config = dict(
    hop_length=160,
    norm='batchnorm',
    widths=[256],
    optimizer='soap',
    beta1=0.95,
    precondition_frequency=20,
    one_sided=False,
    steps=10200,
    final_lr_fraction=0.01,
    warmup_steps=300,
    adamw_weight_decay_other_params=0,
)
Rows from block 2, named by matrix and row number. Each number is 128 + 24 x the weight over its row's rms, rounded and kept within 0 to 255. All counts start at 0. Numbers have three digits each. After the name is the row's rms in percent of the matrix's.
# mid00: scale 1 width-5 conv, dilation 4 (model.blocks.2.mid.0.0.weight, 64x64x5), inputs 30-39, a 5 kernel for each
mid00.0 097:101144152118102118140099111096119114115119147138156085119125111145104133122129150149128138097183118141140147157117135131141145120088148163142124161120
mid00.1 098:104112128103167151164168088145123164154102115127106159170121157156156163094128102116115175165137172161139124094173145120151159132132146139137094141104
mid00.2 099:147146100092137156122143156133157073098116114142066133108141138138135131128121122067108160092109138114126137133112124138111124111122130096134097095144
mid00.3 101:135149151172107124125150122138127126128187120150141093135093113106120121111112111113121103126098137136133126102120118147078084154109136122087104088141
mid00.4 103:101115117140117153144138129167158156093133178133111115145130093125087168116151119159103119157097100167120159166124079122092111139174090094151093161137
mid00.5 101:142156123129107129152112137115131177143144147147119114149143086101121094138167149107123113152145104125124125105123112104122120165057122136090147154128
mid00.6 102:138099084148142130133147144141094080200129100109115135097110135163133131139108143115085097123106170137120134127095114103194124119116087103111139134121
mid00.7 101:070134130172102138104140124105123170168143119134170111124147092191148098083128138144138102163132150125112132118138098094129104173133135154118112145111
mid00.8 101:089162149135136114107101113134147107139137126167143113141100126170104111143113144117078133136138145193157109161146153108132119189107122149155155123111
mid00.9 098:126080112167148124123123144133103133141109152121104095135138101097117108113160096063119175121175124126136101132140108112091108107088103124140151109105
mid00.10 109:115141129144159084127137110147135159128125147093138097090121138104139137093129130085168154115146119150126144113141139137147155129132155138121123114095
mid00.11 103:088119107116124139121151101150121120083076131112112179135133132082137134102133124139145135155139091098102161072141172089135132102152143154071124117164
mid00.12 101:127130105103119130108100130098137082148146104131144120130111148114147100134170093144126104126125113121123146116126103127181139100107097115103144123106
mid00.13 099:178173152136146115166162134138136140153117131091130153140120140088146100120127150188148106114127130106160133147112112139130136147104117106168095106140
mid00.14 099:122152155122121105121165181132162081133140128151112108134162103142144083137153103154165085152096104066125131121159194137132166137152131127104109149119
mid00.15 098:138088104132132173161175122116093148102104132139114140109098113163167114131084143086109129133151111165114158100148108136112107179103175155127124146147
mid00.16 100:118165111103141145135097114120109139130161088122096105087107160124101092141142160125169124170132110160103171149194127112105097135125144135108119118116
mid00.17 094:073156123127167146150129126119115166154118104118137113056162114131090088120072099118131157113103152144170104109096090083119125080116169112136164142136
mid00.18 099:105144109139119125136133176135118079092169121108107115138170184118116128119126122119156152101094171107092137124089155127116102127166102146123171156081
mid00.19 095:122101170062158108119118100095130145114111095099119120127132064120106133143138136136113136096123122099118090112115148105102083135163130088151136116110
mid00.20 095:120121130191140131098132162115126161148128099103117165130137133117146150122118116092117118111161137101152145132114160109098154125110111155176130114119
mid00.21 102:138152090148158162113126107131084107149141124115130100118097144133160139093114140156081113132101124120162090082142175123118096113146127113145098163125
mid00.22 097:113161154124143129162126131127136106102080129160131122135095123111127107127088136118149148152143091120131161101167152112134115144090133164108129139178
mid00.23 100:132100118148152112152115118114127082118161149071163102112153112094138130178099129134148104162135124108136136086154153106098129131094111147098184153124
mid00.24 102:150088136083124147134152111119139145111145135164110108076131122187129125113132088124153119083175111137086180131126136100120134126121113113126118109109
mid00.25 097:113107147095116128143149165119130117161083160110114123103125129118127131147180132113143101106155141173153108132109101131118117103084083150160106121153
mid00.26 095:143124083141116136101083159149184106126109145127088141156125088089138136124085115106139097149121142126142160129120165123139099127192118130094147112141
mid00.27 102:075140139084112142138160119104130101145120115126165144089140161108119104153119113098157131133129088141102122138089153089131136123126134109139141121148
mid00.28 106:128149142153123098121144120089143162108135115093140156135101143134149118139091124168141141151112127154130138131158138102156079154130146109105149137172
mid00.29 100:161119145111134129099123123150115122148120121127176152121115095148136090149147115164104110100145098148070117130125174129111140099100139132141202130108
mid00.30 100:117116100144113149110153161142061136152130116127104103107137144160111101158114115100144118159132144149154120107149127123135137147122105108110157131140
mid00.31 101:112106143120088140144092132105120088094121108154129143156127123102167101118133119133148146119161084097129130124125096116068181141087105149118105084132
mid00.32 101:096182078167172150100133162113112129127097099176147117125155131148124139077104108168118123104156103112149135140167143133094137119115144135132140148111
mid00.33 099:140079151094155115144086153108161122158112111119123099146080113114150094129104147127152116097124117117126134119148083143115139117155090137132118093105
mid00.34 098:155111170157106146119093140110103146126132148159116113153123104118130161115113126103146137159091130120094099140172097115142137118146148137106093143122
mid00.35 096:101127133121118157112181135119129125121086152140112117102066096156098151121130108199131118133117194089149135130137106116129096075151101113138140137159
mid00.36 103:146117116130090084131113130171127133145102090142179130119131111090169156099173148125102094119145139095113145183111144142157132138130108110145140171103
mid00.37 102:094133124148154162093155150140120083110152125101147082156117146107102125093144150093175111149148107136126135076125113143169101131160125130143133115111
mid00.38 099:131118105133138132158142178139144119142125144132121102143159170092163141121109133108070109106128141093141086152111145136136123158124145125171153130109
mid00.39 097:122106149099154166062149166110118137118139160139148144122163157155138158146125125079145090141130166139145182136100123139151121078140129120104114153138
mid00.40 100:120181098124166111117155123142113125090163114107150118135079102122113138114105109205144107112131148102143145093136112123155126132117145117125121180122
mid00.41 101:124185107157133119133117107117144127099136123084172126108139090092136150119141114109115133099106100119109160110099117122102154186097127117097153102114
mid00.42 102:127092142140157136146148142130144119096070103097160107157095124116094121128109109172127087109115106129106118096151130166153122108133149132136144132119
mid00.43 101:087166153156123120118098114136101063139135123114102133159150147109156092082134078126147078161149061106107084092144137145147116128122158094104122125168
mid00.44 099:135116102151139164119124085129154097075115130142099155119105090149144141133102151123094143100184101148105119098146102154083137113104109132149102125116
mid00.45 099:117094121115167094127143128130138147106132145143064180105120112117139132115125129143160133169137158111169131157139096165145136161160094099127157114091
mid00.46 101:126088153152163159156157119114146145112137134111136130159148091108113101124115116117109124102155142145151131114139086142139090154108139105141107130085
mid00.47 097:118127127117104104154105133142142111120125074151140133118102122151118085102124142113103142125128163165124143104139100119136149111097112149121125132113
mid00.48 101:120191134103154061123114129140141115087131116097115119110136091165114113108152146074159133113097117126109138118157123097120153179116113098155120103146
mid00.49 103:145125154119132165153100126080108116123126168098103122117141121098126183103125134106106139129128129127099149095112166156142152131156157101160126129107
mid00.50 102:146131127118094129111115102089162112101141132141101134161086134140124122180128099129167059118104129123115143161079170135162121115138124149140097116107
mid00.51 098:093075142188114145154118164125120124105104131156121093128104147091149117120094143105118130098128112146149133100112130122146135102111134105113160110170
mid00.52 104:128105136106104119168163105118119151174127099124135164136120146106116156144077110159120138133096123118142193090172122115129132087195145153150098132112
mid00.53 101:121124089115128136117115131172154118119143114111109156145129164093110149167166099159182119140159112150178085149114111117162127135139126115141107084153
mid00.54 102:192143121146134177108151117127112126149135106134130112141116143108160107149152143141115115126138142125114163154155140138127161105091102127158110122150
mid00.55 098:165083113150128102107119119085117141106108120113118175072138101107150108117110112108141151148140156135131123082136130156133142180105144107108122142093
mid00.56 098:107146079122080076143156131115133111093123132153159111149105137143116140108103121093155169131119111109080124123093123124117116114114114117103159116140
mid00.57 102:069121130130086087139137125162128126144116127097096167121115136144135075134099152127102153175117150156103126093172163148147099152135105096178162127137
mid00.58 099:096097155143145141149071128112111136116114159125104097107088106149177141131157142133120123091137129125174146137156132120136102104128143155086144131127
mid00.59 099:155129134106133103114099100119105113163152165133161074142101098166136118103134137137061146123142155166127130132160128109103089185158118151140150095117
mid00.60 105:116140148132121124098148105135140074155109144140148115175141158165100106130115177070127152126058159149146134125128126143187114079119124094126139158090
mid00.61 098:152137146130148124125061153107112173063115128104129150151142118133088122108115132108141115113129118086141128149141121078116138069125108129133130123146
mid00.62 100:116136127104114117122153078150150090160112139125135131103139108095133127122134126092189151099158063096136082123182165149111107123089128119133108119132
mid00.63 097:129099126102134149136155126166133132112129108166148121119141126134111101106099121149170122138098161133103160187091173117112129125164158165199151116133